A small self-supervised image encoder, trained from scratch: arch pvt, activation gelu.
Rows from expert 7 of block 9, named by matrix and row number. Rows with one number belong to one neuron. Each number is 128 + 32 x the weight over its row's rms, rounded and kept within 0 to 255. All counts start at 0. Numbers have three digits each. After the name is the row's rms in percent of the matrix's.
# up: expert up (model.blocks.9.mlp.up, 8x128x256), inputs 128-255
# down: expert down (model.blocks.9.mlp.down, 8x256x128, transposed), outputs 128-255
up.51 101:114109149083105119088113112107178190150118119114188114145118165173118139141073098140143083160154119142189161091209132099132131165075160083131201130136134128166169179156106159138160092104085075171194132122186127125100113102062197115151156085192131143133113109192181190107111141116136133127074071069102078148113173104122126129100131099170143155150161069111175094135204232149160130119127
down.51 106:103065178152168141083148094176115175149135121118117098113138077153109135107091136145130106132146086174156124104117108140189161139093202155094150117126119116173077095175187119130111113106140108172137136115148155105096088106098108085127091146100130157124136085129089162068170159122164175165126126088075143105063140111145119152151157136159111145154125089111169134107157192171109144137126
up.52 094:103152153202097167101089132108108089152129189187095125143076113135176101105109121076127055082156088123113091106138191113083121173166131158137139128171144069149120191139076097163104189121155164125144121075156136092135127114109139136101130132132103086135157150108112197176105114086109124090123157092103149133101219105164161165129119178161130133073110164127125175142144104141200096114100
down.52 092:127096153099154177152102051179158101114107128219092169125104110116168134066106140147110209160206119156147122091138139101089128097072117181048176197157094127162146127104102153174110101118112114153211128129171121174120159172089155104085128112102120119103070148134126163058095128117202102128096138101101113116041140104164137172052134166152136150145110111134124078115131148133090108112136
up.53 099:202128140108118117135083112169128105113162113098121146122095186087057156079139158135221150178160137093123165167135132140043105109093164139105110111153157129075140127089143127131107099131152085129169130072108133068110196135134149124116107107079180077146100182122119084124163097078147149176123130084093116118114152113113147117086050175143153136144102145079120145104123149123158113120174
down.53 102:157138116151144057108103110156154162141181115115150198110124083071132116096136183139099125136170163178074104109112158111141160118151154129114119111122089129079059094092158136086131128084116127092112170131076103125123125077126097148155132101087127110147222153139096151171122082154113194127077177144124103140148111168145122166111148137166101139203130191114124185140102102088116152086069
up.54 090:151165058097112152106110176117126134077062183195108130118115166113091107099149125096146105097123178153158089183098126137132147085120086118106136179145112132083101143086113051151128136205133140127132159143107146120135100181108134124110161096083107098192135119114184109177078172123175124093100170120165117162112116178090184141093102111111167121097139080101140081040168085115113112100135
down.54 092:109094071117103165122120136113124045118092064205107120163169112157134109103132156121083111121125142108155135145098148125157103171171113098071127145115121096137142160143187134153176128111127159118183107074170159157053098131105132120156102163119110117184119111118199142135160084098151124102158168098113123160037140136133148138105126097176155154144117082095139144140199128140166136138156
up.55 089:150164094116111162060130150126100168124091123160120118092159190163159062097175150150082096074128148147128107102092136116167159083129168163133136127161109104163136126070110129110106179179143155135135095111156103139137102157153132087118192139170099082196103109098187118185090110107180102147095168123162065141109108128142144155090153072185127142111163107206138025037189087104110167091092
down.55 096:072118068083098173089104147082133147157107125190155183109111138140096088127171163139121100140088106141121105175097137101125135158136148069076124151181125080165155190092099136140157158156177119133161180115161167136059095174123106122138155155119078095211125153116198123164112115137169125140106123088150088186072152178115115145111124040189143117123121109153137086102163093132105074122119
up.56 118:067117156144124111107102083170115120118119093155133098151094134157154143117073144091169065131148102139139191118198150170105162161076181142140105093108125115166078155142129168145109114106088166147163114111164148067175130130099173127123128105131150152132117152173106188103140132100132118132124090096087129101110165101156133125111137145114138135148145086057107105096185185180141139090113
down.56 119:115090147125158101128102118193083141136149124097087118117107067101091148108131174108163095120168092096122048095126148144154140110058152183150099091185112094093080122161111110119149137128124171131128068104123132070134152107102132138124086150113090112120208136142070161100144146086097187156132164129122189076123163143154104185140131121133117132134090132090083145137156149172142145141093
up.57 105:183138095090105135161147152115106118079101150150115155124174201143169064086195112137126163173143116150080111160074119092141166084115138085111149161121091120137133153049088133071111126086115102137150142198075128162120141141140177080091142092104071114154052137107128091063053109126162109101137135115107164133108129194132154140116106130174129112161139148183136072125182153127124158098099
down.57 101:160131085117112083128090143137093108171153085126107177158117172094135131150113113118090138114098137130107157087201149119172100160154174157122183069149162157108167119108102116155119091120100047107162126041068109114119093101130181162089160138121153120048174141126127200177108118135115124163062116103144129172106152109099117116095045138112098189147132131191197165183096106142137104138128
up.58 108:149137138151156102100084097141143129125077130134108171064134158188152131072147131085175104170195096125077145135088151116115159104113179115130087121119136107119127127126096125136117137114126181197132050091082161054119155169159096120145113152153097149162122133085117161074136071061136149145142204112075101169121193111155156110109158173131092138150069156159111111092149153114094146126131
down.58 106:115125130096139148149134114125147149098140137095089101117167133149163144054178111103097182154147139109147137076128105124137107109105092142182135120121117139180114127103104165093128113160029108024109174106087152152108125119151129078072085128178082174127151150035078166083135190093101127102109077158146169121189124131123139077132161179180066090143125160159154068153123109154138198147093
up.59 098:114129133116137157136147151147081097071210168151110123084064102027129089095077166089140146108153128172097073149139118098176167159089099131124140084082074113129122108120144144172141168113135122097121151120042123053173152169126118124134139144187116106152134158174095147118132150159130125143123128134125149052121132137073137086166139146177128086131136144103168097147103136169117160115108
down.59 103:128141158130153078121132148105144129117109152164141123159132121095161128115103105110131126151179134097113204148112125128191157167123063128150137155109095117131033124173157085173116167125150156145111117144173099118141154154116074123127125121156118115177142163106097060117149100086145174124151165184097145149156060091094170111162139079061103080149081117111065170132111166123169103200141
up.60 099:138154132169130140119115163156079101145136111152157106103096103115175089170138120075164117076087054097135114104103158057112162151085152105130125117134129051136117183144077128114137255094156203141125124148112145082179189153126113109091120090144074127136141139106113169108084087063135146133148156143108148160108183121124143121158101090152135077135093134147118144169170161160150135091102
down.60 104:129138180142102055122128108163152112069116084118158118106109120146153106101107178112116103169180122149136145100118156069145172156087117196143145161139130076123097121150149196169100167094126145119172170081115123135154075133110176088097091121159136207147085120044091091168129143184105136148121107168124146106198098065102105124158161196094103089126082183144117127146102114149135144133146
up.61 096:144181073120102167118076143108110135076127140152136119192123208099100110107149089120147079141117141123116124141168142129156119115095111138103148096169143109114193146107128127092121122118125102175148155093135152156116130143096148089116187137172108109149093121155177093154059134124184111150059140097145094098090160188152202155071105129166161147120158130135178061066167107119143144071134
down.61 074:134135153167120213132137074158107085094102107158108125111119144134091083137186139126127094137182123076164097098116138130125115084110085124146091192179097103106163169087129118048125154152120198132137129115118146121143154140097133106062147143155108095178109133119185088187143157111132063096143123122123105125081145125185140091092193157140156110100125165102114108089088080087154153100089
up.62 094:093146098125125156096125120139104129084140152175129083166125124088172071108134137067098092106105158185123087124138169117191188165131104140085179142115081105112148142166145112129109155139090128129157156108082145106143100140145127105162193147202103112193096106185134143152072174145181106120135138114125086096094145158136156103108105134150149126082158131097190104112111114153122150068120
down.62 090:121165173173102166106071107104093092134106117158111154164139140137143118120114168148070091110140079109126096127146139111102130145173173135105103148121199124110195117069155132089091145093116124137152124065109130114139162112112162178103147138163116135083159134141128208086142143132116182119046074118093126143123152116200174130118112211149070145194146157138114137157128086121141113054114
up.63 091:154180105131106153098121114141090094132132124161080051132111232170127136141121112134154108112094122129127114122114138147160161100140161063129103152130127114162139149019164128150111107132110124122140173095083158097129114149097188087177153150149074085164190129149197125114113139119168099093131109094158087067077156137122181088136138119202112117122109097132147136112114175154107161079197
down.63 098:157135111146109123102074114117097150177110129197092081139159153183100104133186113147135066092137145127150131135124153136091131112159128045075120137081090116154199176092098125077080159153101123145141104171151191096105091084104133120183133188176109125142195100164215130167131155094173074074164093098141112153062126138104107131116170072171148130040137119099140114099165150159106139082152
up.64 098:123184089163138200132091106141164098118140164124141088128092105107095100129143117080130094075128109172098128125127223122173154097045108135115125132123162051132114159136078135095119172133158154157174097090097169114128128130119152080139171149155078121154091125134116160076097120143162131148109177097108162126071159165143112171086138103128173191117115157082149080129134099137091094127081
down.64 078:176138154129215114133112125086100148168091124140153124122198131120138133067117181199132117131124151152121145105136082164188192145153147140130218117138061135115148089129205125104133109141119084150113094138149090142058159096089108149117139121164093158126113129072073166129156160102130130139134178109108104169140108063113138166105145147086129178150091127111180106090151111108154110109119
up.65 097:164106152163076131085130133154102200116135145118144116164187122063125132183098138140109109119103155131124159080143153101082089139132087129136203116110102139110143178135146144125117136122132153161150191159172071168119057139139142120104133155116150160179129077156117105117146178188123080122116144100092131155116129118137145108128136064183085111056217133114168129087138068146093162158122
down.65 098:084151113104134221154152153098129133146168124124155093098151087134148100187139095165100160087090138110135103165174147153116136130105101179229164114143175149085055111160109169139188132129184139170115141152147119109134127137101107166105104139105123130040088139184110117121095140164041134140118095133153144094131126159109171152181169135127188135173166126141151135107093086111099095114098
up.66 102:084144146134101123171188067137155147118109123203147182137109163172135082118107128150111132183074087179120120192105133136162137159123138100121139167122096126205109103108166065143080090142129140195171123078071132135096097088109168113123165097131069116134102154175106131118097149110151142154126051130082141115099164117193101134090116112129069147127105101166115156117101177112164113116147
down.66 102:156088074112170123178120062171114166115158145163076100134100094099126107155112117115118128062140139171131120094100162100188172155136109159057174183088064138130129130119092087177117140144130102071170109087119117142135141126138090152202118101152150121111103025151148166138139189137209096082180140126142108118059128100119108100115111150057132146079162099096179122148115154140194162107162
up.67 111:120119140137134131157146161086130116138091158122120123123126176183116131075207126172195136181079151106079082197129113128101171133132140102157130131139143122218109153054141063128094091100109101174151093143105194135118113090137167110109113138101105068150047206068122102089126090130109137111160152102078117100096137129125114189144165141156115110136081147176142169131146206047131124137068
down.67 110:113100118128114150152139108122118104164160095094096124115157119115136076098085118103051120146154173126112119050082149108122151172189083091143143150093119131126183139164126139148066082107087087075144098080094068171095208142191135125126085134157118112166116126149167147112158088142125081102139123082106102097097165115108144085137128155136093166112107130131115134203162156136222139177121
up.68 105:165180138101085192106130094140171148089126160158135106133127173126117069129159115144123088145141101153143154108132171104144131121064161073105146173117118072109140184076114128096120146108126118142201132093111164129150114147082194059104190104128125153198096125154151131120098144113195092142075128076105065120062150149142145152053137100156116136161149122162171079083139170097110159053128
down.68 088:130132155145144108142139085102120155127078116146151152141180112136123192160115159150093149158151107090095167087180133109087131126122093075076158129088116165144141101123170129074072118109099148135135179090132048163178114157144092131091092142194111182157105119123146114081189087095172126073136150174156188165184115100176138147083092129085114101187123154184091133139139105116142141138115
up.69 094:135168135089079122111138116171144119105125139079106113158079191139147084121177078109113106136126124134157093112131115141148079128182153131135103177159164111066143140142093036120140118164111115123152142123063131110121148163107136094152189131119141116163140112124192109175043118090163130191065098111137051143113128158106169116098136162205111123088204122121154099099107145105185149112120
down.69 092:092137175157124159074123134162126077076087073147119134098150163182167176142170126110169135149106118157146068167154121121062110151163147115085079177175133093125131148123124138093127140126117128114197112119125140089111105119106167079114141177079128099223122122103199098126094106106157047097158109096156091165073118167112157087100107092169156131107104155115127124089107085124123102114184
up.70 094:161155076204113144067143140181145157131102151206102058110138181087171133165159116060146132127058142113169102073143125146100105110123131127123144133113106124122191156079146127150087120133102121140151132143159132155062145154142156090147193108142148031177144131165207079206104125121169122115136133125155062130102112127149156107106063124134187091106145117129123149124188135101136094119120
down.70 089:108122086103096155136106122061089148157131156105119134111201185101117157149159140176097152162110120077133113106136108135114100207103109066107183095201168150114174197111158129150124085188114111121198168105097147089056131150128134110112146190155119077129094148151178122120115072107127102153134092083171084165084146149081118083110132090167084094104119109137133081112157146205128066157131
up.71 098:107192075160115157086087146119187110125134169195127119135103133126146142145123084117174117101157116130083132172172152146084089128160115128096101117134127100113114126133132169100122144158157128164171125152144168119079085144060129115179210153123123119149152169201121138156117149102151116030084113098109113165098144153136156189064106109122180148131161146077136130082147124095124083110136
down.71 090:118115137135149152149068084156130104147053070225043148133168146119135083144128134131149135154146082113172113116114195129112131132132145102079111160061115103050182135092198182136112123128157129138156151117159138115117166125105146110108118115112083150095179120138125137104102169081143122085176157105105122155024162121132152134105102138171147133138071121110094189140137095164098137084123
up.72 097:126189115102119161114131114170137126105162134108110097155096107134106121139102046058121111099149097146146135062155156090151146102115111158085133067138147059152128129122084141154117169118186127087173189095134160198147108132102167037142155139161134104159114078126145153107093137119185065129117134112136131093093153192123134136126131143122117137084119175140184070159165174172092190105133
down.72 086:135108157132142132134093093156130102146085086120082099126132094133124122108112147146117076097149172169095099084074156141135180084111190125108117084125116133146170150177198172072095115082130111152134130107130168169148126102145125104124102164091148138090105072184124153102136099158170104118140188098095115131054152100156064172083153182162168200121097147123180073123156147098099212129131
up.73 097:174184092080100177104129128109160146141125166137119104151092144082118092098163096134127097110119141158132108123145201111143175101122095143104177132131139055125128180122111137133114144172135087151192147135160184113143118146122165045103166124144080132183114144134152141144096155139164106110111150074138113108044172189076190160088122100143166144086125134123200088094188154119093134109128
down.73 078:155125186174143128098101103126164133126108157109171141113210090160185121188165168146126123150122116173095098085073149095149183089152159132100100141084150146103102139107215141080068118112127087107083116104148137107152112101189075184126133131153155149100085103120063123110148118191145144111115171117064124126116110058107138119143124191080148116209130151087108143119050046131102211129093
up.74 105:146175120137117159154111142130109153152120176101142085164102139134099106129147101101159069080120082172127065090173191082144132132095110119072199166127095024114108179165122137131133213106164136185166128140160146104123109110091129095154171124126068143166151097174165143129053159096168109121114147102130109166078162154118111146110094123137191110100153130141186133138132175099129173081145
down.74 090:113163117147111172157123161112123108189155162124098107135184165145168139138119086177097136116142111137122056155120175175131108130187123130112115135091172135094174137123161122033079123145147121163088085070113100087086151100139112161123201152144130106097178117199176118105141123108116103065160120106134063156145123119143145120112109169100149154120142095117132164146136112125115133121228
up.75 101:142119108159154133137120184180070099068208163145125124086045144103070117119089124070142122135098144104126121140157132116156155105057114110149149122122144124121120145074141171185135149150134139131129148134101099028178127209069099129119140125153122063202154166119116114168156172151103144149136142116065160074121119105094140082135158150149117123084128153112118119092136148197118153112135
down.75 111:159163150153157035103165116101131166118068114137164190180151158109171122097106130164136126192168084146139208136118114153130152188156156147110122159116074119105092109127116081114108118097168130171125180128154132154129121123118122107119139064113111136164173135155098090146143132081187148061094123109091082157164115112160164137118078133095117104209160112106128195107154119065148126122119
up.76 097:133120067129102109110126080125123099113097121176132142162097104108153121201087137084178124122099120096087162088109118128183154043157169077115076185102109123044154147128050136149094158119145160148129105113196138150099133167135109138173137081152112156130189042128100126190125181113137131164172180163128096169146104111099151173116103128118123130076066166121108167119101082152129116141136
down.76 096:087152157130174141141145193132153072093155152113085139082109127132189106128206078138157135103148124152066114166120121133142097084139119167206130148146082108159049139167035147034140156141101185121078061178096110102145141127126086141098130149067136115117116124128079119105135064149091093096133188160150150154228103143145110164124165127113163131125151137114081102127135136104144168151134
up.77 107:146138130202125097092145147129096150163113142117133146103165115099202112155116102052137097115177165153061102097088097157170129138136163122124136089074117140168107175146181114189154138079139195174099041096104074105054177114177084139147168184103118116130113101095138124066133057109125128172126193149100144131142124106127097093130136127139111140119062125132090159099131103102113179164162
down.77 107:076129192123152178148127169123102066074131144163114154158102123155163124072144169124158163148125115117159125177138141129121133091165075192228107138137101145072140114137068096121106118171126107089073123138087162102192108171106129185080068117183115175098101155127091144140125191145025087125122104114108150114198129095110191146143167202131128115086174097123145103109105074169123150098117
up.78 091:132158122115144228147129136197135119130146129141090079078110095128116090157125130134157108035145098143098100130138159097156114117111063103143124112101109044120185127093095136105082180184235127159116089077142123131146085120069151081110146165110126140115144152137142161152104150153137066129135099092133160094079160146089146118157171135142136141082156153082195086146152137076129140113104
down.78 100:132063120121123158147076110155152114117097131153081111172126114171033145082101161140139084133154136135120115142076194104104161065134127120055124144118116106127135100100151123112075156086115116134132121108153147143167109104110144104142086141143084210132157114091135143056112139104176126089195186114066181137019158114145113153113122138182085154102075115177147127152178194136091192093132
up.79 089:193123132108167139134114074097111170079110141143111137119069138116093059135123146158147144172034131107158114122098114077184150110074086125118175203118094131122144172095113096136136121120112126154145170076075095145149102156137111125085118108189153120163129104150133123157108217101154135170148153132114118065111131121138191098130126153150118087113120116124168142111070093133172150118115
down.79 086:210123111103169121142132130128134154158120126097118074082077104041179125168162159086117180087182171170146078094111118113155138137085097150131153062107087134165103130130163140153138146167123110110187098162133121169159115143172156101159140090124156100142092093091134115124111142169165077080164187124163107109075094106107082119147135147059167150119116140124155084153113104135090167147121
up.80 100:151129093093097117192111119126110163117116082086171139191116172093065140083078132165125155167099142126103112183162147120102167143172116142108138190150141126142125081058133100147112111099097081067193148133084170140128128095136178122128111107126176160117122106146095144081101146072117127143158145108132108133113173126124104140123070183091166117146140175142146128140105060077193119086128
down.80 102:144130061154107076092097143118122191190105196149116099114123133083092064146089182091091070111091146146058070091118156100128137136079143108159133146130083148137057105078193152110049145141121111127135180151099113126108109114148101155153173168130153067163186182135135097193088146117148221140129172144149104118168116133138108134130071088116065097136149156151099190162135122149098116155107
up.81 106:098113100149098135152143153117071122096128106116171088185109165143047123108122108162176112147046132149089085182177129051123187091125159102148167199116124120116105146116140129082113134087123090118185174182142185116162073131091175119141114101117139138144124112163100131084120165132107140177157135117099130138110102124132076148139161126180167121105120121164168133147139118135145150075119
down.81 108:159067110141108124100108093134115229161109168107067099091157152070053119139093198175130106143160169132122118072108091111188138143055176137124173131135062174167081131094136129130117115122082073094155158134118121155119130098199121138102076146139133127138188103097152133138123144154177144146122161129121143119105127134088082128136054096126098104168113127137146127139157147145092117158094
up.82 105:127129148132095124095171142180149153166132114103119069124147152123162108189150125166136107118133129124129180042129123121129119193069108026151167095111130118162147160121138129129189118147114149144154110144134086142138115096108184094111167173112113167161083140117186126134161151190123023077127072083109136103111145133106117091148163028129103118079179132114140116103176177116106141166113
down.82 104:093115126082109199125187156128068110128190117068158121137113113129063100179087061127104129118113102132105137156181133165133134126111137150190139100141191134109137136193099171158161110101203120226120099107180130099165108141114140104112142133103125168072096141173115136072138099179084084141125094097112169075089161145110142121177131130159137164103164116159171118133139128113136134144155
up.83 097:110107103185160167158118150130156044125146113176123127102108085134161108187218132112164078143125153092131115089188163102123134145095151057153125128162118101142160169190098108169137130102153096179146102126143149138118157125112127126161122140130118073115109127112156168154144097154119096086116174106080108155112157136082124175135134048206163194095096145147142164163143119045127145117094
down.83 100:152158184122134174111173154111150148182087133114157115110202138134136081092133121131046133126136107150186126135038113099101179155137117147141134174125184114166113131140110120103124154136160142120096137076141108116146151174141104109068102080136117131150067092105081085073188150154128123111130155127118071187140120107082177069173155178111161083140125113155143086102113090122134125164129
up.84 108:070128141133121099111132127129107145100089109135126119182115207126173124074085123106190100144085127144148156142166140142131200127085148139135136106113116112156091161097152201101093115093074158163186142144143183102123123109111237109080143105125131143137136147133093149086103160090131159136141092120111097098106150116141113134113121178101128112165132108108119144102166181169169141135132
down.84 107:114079087161179084151057131188095160177171137098100111117117121103061191150107197096115100135167146099131049099166146140127121125068129115115138071178115151096088082094145138087092107110070128112147119124119125075127137093106158146143120161155110110126214108159115144105118146119146177108137171131127174071092155110164071171107085107119123132120063171136093165132168151173120136133103
up.85 097:126131125151139092088168174143105093143118171103137103166057110159117128058195111081174137121081173176107100155119109083108188123109102089138147121188166120149038120159113135089128158145091149141149097213092144136191103128116172123117117178079066129141069181079116145092152135139113125073168134144087137144118122128122105173151133097087100147082076115177118151132177099137112110134119
down.85 090:118118117150120178136162165122088129172135167114089048123158169136105126110083226179074120112161134122146033123152146161069113143110129165135107111147107100120140099069062134101060148137143105112146162124144156163121115143123189109136124104134090116170140129102201101139087167138141050090169125087108129116064141143097104149168098085136127113053147164163138109155185137163125094091075
up.86 103:107139101131070125111106144144174124113118148153126097127111088106105100157080129067170095053152101125099152107137180095098124122136096094131140138096050067104158160122070153106060222140161153131136107147172158124155115140119113128165167207154120156137123154164121155167126183126146134121120172144105147185120120144121118197117133131127135120118140115124129119139094116105080042121100
down.86 099:147180110151157113080140087160097132142109134114135154100059154144155137083100145093102111115143101155054096125118133181112117140118193085157085084132114130132136097132104136116081117138133143149195098131114132105095114097129124155148213116093143106115140102144105171123109090098128171171137164082106130194165163092177108146049116116141114191133187121125111116090154117166136106121099
up.87 098:121149104102049159114113137108104162110149150154156091211122116118119135117127128132112120081118129172154144120174207130152158171133090135086176154124133083143131154170143100118078164131117103152166160146091124137161066175077156107165159144217108111161112137199171151122090200156166111090097103077126087115088173159112129177103112105136161140114195113094161091131158175162101103054155
down.87 089:139138172177127195165127116115131074105066118154077200160143153100164068103107173167104142155190136140140162133096142123095129137198096106108152165122136127102223155067095157096025119119118141112145102073148087147157154146136189163086136145161110107139111143192121158129136159138155091085119146100054106147019150073146120148071104194096135149105155120127116160101159078081157166121131
up.88 090:136139115136134136166187136109097163102094131152080157135103177092165064113088140147124129175091162172112124220111152189168165132122101098113123148095121139161132169136119074091143080109129129133162114157062138119099136127157183126103123071101150088143095145153114106081042107160129129116130104087095125096086200162120126125121103111115119131107149122104122151120142141164128118130115
down.88 100:202145090093176108166087121140115119162144131113063142136102147060100108136121140119103148051143093133100108097075187108170161085117145163079141152076117099107100104092115083116070168186156134110118061091098080079139119138164143134153147144144147164108158061093120170123148193131196083132164152107170142134092147123128100122089095154027088149092173114179125127144116118119157157156162
up.89 084:137179129137133174130155120163137170110107169156113089156078142148100090149104122107179035111104136173146144134139151146160143115095117088105151125118099075156167168102114112140120136120128100146188107109118119137130129133108183100188185088150109110159139105144145156112091180152213104101102117069099077110043167140087107149101127107122166140126165124066173107095128199147115128130145
down.89 078:137096155157119199092152072125089122131099129156149125156187094193131046156169104117109107133133102147130125060155181094102149111190127092065094141048141114140183112110143147058121120126147100108140172098139092198171148103114118124167129134167112177091118127115125135136120136106128150102144119125112149118074132117159177146089095151159157153144200152106177147155147082128105160054095
up.90 099:160169049148073146129130148143097165168101121143102114072129180113166100158144102121162115121069179102138071097090125154091097108144125151136149196149116132135105191117118103123129130200126146140156133147105074107093144185136099141057172178081160100169151165098162112171096155074142141145144188122132073161113125139057164115087083104183117110084159115104113117064116075079137104154173
down.90 103:069127143104083163134142137112123103109143070096118175119137125115152130119162120128087154121125119152142043152149115145124070161173105092121121134188154118135109178129124183085119149146152172155156134091100131123064121110132106114118154224088051116164173114182194138108087047063142113124189113118170163213166151171132105124115138071208128133064138127152110119131140134191150067153177
up.91 118:072116125120116123108111070163136093088128108097124126123090126120132132106113150093190080151148113155082163162168154185141152144046181111105087108129094106142075152159137151147086115135138083100166115084124160103158133102150127129133112179127147107140106143139104144127160129105143144185100133090091139106107166138106111147114087135181168145127108115078117094124132169102123134093109
down.91 127:122148120124155139159128133159128055145146146103117135086080117075137140082146146114151130130215108138063044125103113126116110107088138167127086121179114094098093131128090159090142164136131152084126082110131144120105197118080122112113120132116132103172213167124080130120181090147102135128103204175141161122140094170139127179099143114118145137120079130088070119141114108139126094130123
up.92 100:108143128139133132088155176123119122114097121134134166047087141177153140121167111124158126126169124149054160197072110150138126119122148114150073076108182120203159126136137121151147135179180177184110073127102117090126080213145092114127145175115130133147095167095090112072143074137131120140066147117092133127128154129101135098137194125124099146146137148140109059071160179113055140164123
down.92 102:168156107088106109113158110139147156103143164110101091111142124110120156089120114092076196134131142110148150068169110145111070143085108165182138118111133151126114113131120137164122095156074081097135173129057110136118154095107164079082122058152135121080141154126084158140102146124107163148091046166171156073255092152113140079143124185152101106123128182136181102169091167136149138121105
up.93 097:110188095131126183114125127157103121099160153188120123125093125124119105162152071102162096085095118132106097121193152128114162104060133091103152122145124069146102173126115151128087155146156124169164103160158168094144131143060130086113170158136062119148099149144154143155103175130155098099107154089113130117086181168112127148095103108150202147100149177121162079095169129084125116051082
down.93 082:134111095152142195181087114138120115185113168089122159114188116163172119144193127146095160139138126122078021142099157123088087126135148121124137154108159167056140136079136163057115111145110146171171108173190130107115198101075107172131151114129094127094134077189106137133128201162122181094162123108117103159102134109163148136089099124168178127155164121087139132126136077093108132062079
up.94 092:202130181126115142160148083145113140120115104107165136127141172176134126132153135194091156173112094140136081146126151091108128117091161104116142162119132121145143130172125137101110083092142098176198119157097135153174094134144196096119104057102107154141065109148125114096107100120139106139165070020079135135089178134165096121107135128166147155143167137134147098140201151132134151105107
down.94 101:171119082149121140055132112160144164149139158099074150073126140098083069126092137137119089078149121201126136077073144131221137138118183147103125143092140105139096125121130110130161131149157126094143152071081082081107085094152134123142183114073220112125193098121114188174130141142168156140114186090142098140093143142118088117109091120084118160182170077133169163102107112141144140153148
up.95 095:120131155135143159139160140133115106137116168157122136120087163164140109061192157127132127147170164192113047175076143159142109123105141172139114132113165125164149153091140130092143106129141149177130106138087104085063140127094163129119173160148126040152079141142099104042112109123144119114089157119113110085115121123097133140097184168183135150122115131079122118058118141172053146143158
down.95 086:113127143097131108141142169106156121131161075060107179116109122109160152118090137079145149127110098150155181128147162099107118188164118148180127094135135081081128119163090141206150166152092136107135106145099128093177135085125162099102127133137149163150139175099059175100103124144093058126093093140125163118139159164123139138144133141076057131118094150170121147171090143111182120104172
up.96 101:149178129088102161121151149104162144127099131114148126104166113124183096078165139176115102061164091194089136140118146126192189135137144135125150160104137101107150079129106131144124194145101144154126066133167148132184096152149123075098182147146096196207098112103137140129079137148156112097117158122137079104113123144179127193091154065105123132122165157160131023061186137075088141089099
down.96 105:097149087114086188102128172118145135147119197148130082079091161195090043157133144120118044094117129170085068153097170098139099136163155099187111148138094098160137122106080113104135162161134167097156141128170151140095143098119156089202209129101121101211120133134160115182091134148136157118120148126166114123143094129178120192063149084170110143132201127159149134098165124132114129101151
up.97 093:148142161156084104106121197200077143123132130169118151137110217090174117090121117142165155128066145110058099129127136105152111126112182129143182124098121139130115177104165135146146150076120159147130131164103087048135128161127136143104143058096066050171130149154150121168144100149105156166128145119104129146128119121132085109116144149178148101126157143152120152102144157160173151153153
down.97 097:160105155161173102101131120111158182085127125128117155135140085078182102162114186139101173119193151146130201145118129125141142152131092215115122100129104136045078115143145095100134143117116150113128106108140110157161102121209100134136076120171128174109165045113084145118137146156162097098115109156117149117103122120101137134144106140059137094140152132100147148119124088115137146111118
up.98 087:135169143054097211121161145083111141080134102165058153093136159163116121130138124182136119114117126127132125181101137113118190085114122128129101162114144101137138131083151101144122130158155134119153114169141161129177083203145175092049154168100111144160099123139156121095071140142168092116117159088133063065083148168097169148096147113151149142118168165143134065045136166092116186109116
down.98 088:100062139088103157130133161121110120151097113200103113136159143208114105134193210178110116112120106129196127149080105101107124139119109109063097198104064116186143173096163065088069148140117124080114130125225173139118079161145147144115101173160073127189135112106200125156138133110155129059126147103163065146108120098123167171106128130146144085106184081127115104071195093097099164171101
up.99 095:105152135127171156135159085145171136156117152157148136119192135105171077088162092113101137162106054222175065129089131091165116123115163140120110169074086113180112107109106106093054136166185151206146147095104153185117117115087141047168193095175111124144097140140114102103126171147168140135145128133133095139119110122154099150107133109133110130130124117159136105124134092100166128145126
down.99 096:101161093203157122113138142084176151135122151142150129115098097080239080116074142115143121067096137121116147155091091140153133179087059136142165125139145103090154147128074137095146177113113135125113065115107080125083163125120102149136145134110086108144110156111116205147131170157097169159109118166136121165158143114118120131175161101072119116160116114094087129169130112105151067100096
up.100 097:125132083134081153162161171089128154126086128140131095108167210178137064088209124127126120162080139144074085190112113099137171148125122086147154162099113116188127134104120085088135140124117125182166144178080143162094139098109186073119164133151080102186035132112096074077056099128163103094129136130117150145083109147132131131141149101155111085111093166192155119137174149064128143101112
down.100 084:090062097158130116172115173091120105171149117146080184153127147129167104109057128157134092114102164122104155147135120136158157189204109140134174114131091127131161168157076114160116135112092075120135102084123058115094159110129141176123106166115137117083138125163145189211112114138117116132126136099123141109063167101077088146153070098098140154075110092128152168168154147113217110127126
up.101 098:133112113138177135163143113143100115086182171169156149093061106070122109156107149139149152152123132112113080137147110104174149124040124102124158174125081133121094140116131103204145131115140083139131120125109124059122163220076094142111117050121122104163160129147102115186178180177118127147115139119079104106126119112057131087139126111179140099065127147088131111120096158131122179127086
down.101 109:122155167167124116106195106099155149137064111172153107143174133118136087129095123144113085136187146133131182067100115138156195151139058117132124167087062120192099154165158121108075148111110156137119124127183122172131150107144102121110126093149122105155120134162140083135168104114174127048150173164085082115137077140135136123134129110081159103177137121076098194137098156102132138163132
up.102 099:029130145126095130159109152171085115078172103134124163112095166204121134072095104150112121130152127149017098158155134096220159122127134158138154166140090138187065111124149082145143136139135123107134122150082100057125052149105110137109131217113067121131111144097106139098135108169114118150078112125119174073135111152118108121110163148140094129135169132164128108103117155139113204114148
down.102 097:181101115105105056140166104103105155120124168129189083193102117067139136176089156122132203165115180107140149082135087144157125165106064137144177060111138163109126138142142135217175095116124111133104168079091129152132115146155104154168116113212158116130073157139084076147154141113140118183150111164108139074168091083087123089176115157139128094157116140118144168138136170142155132185086
up.103 099:163117141165113145134079090145123085141150124181155113125106140162135114134098118134172078141086113181131065108156205074129167119153153183128103222121151117151136134131112072152050132092109102152192101144121155086125100106118176137175121135129140126123155059145131220172100126112116114116121175061090136149089183106143165188098116153107121169105122135115151145129166050093188115100118
down.103 092:154104126138113132148132069157134180127085111146174154138174130144111129114081141136111131170186076132110120120115151146160113179072168151075176148117170106142167129143125150185158134124165146169154102047157135083122134150121045104165129109112126182143061124139105122038198135123184127164116142086064148197071168102128097085108139136158131127141116116118119090088152075110093115080108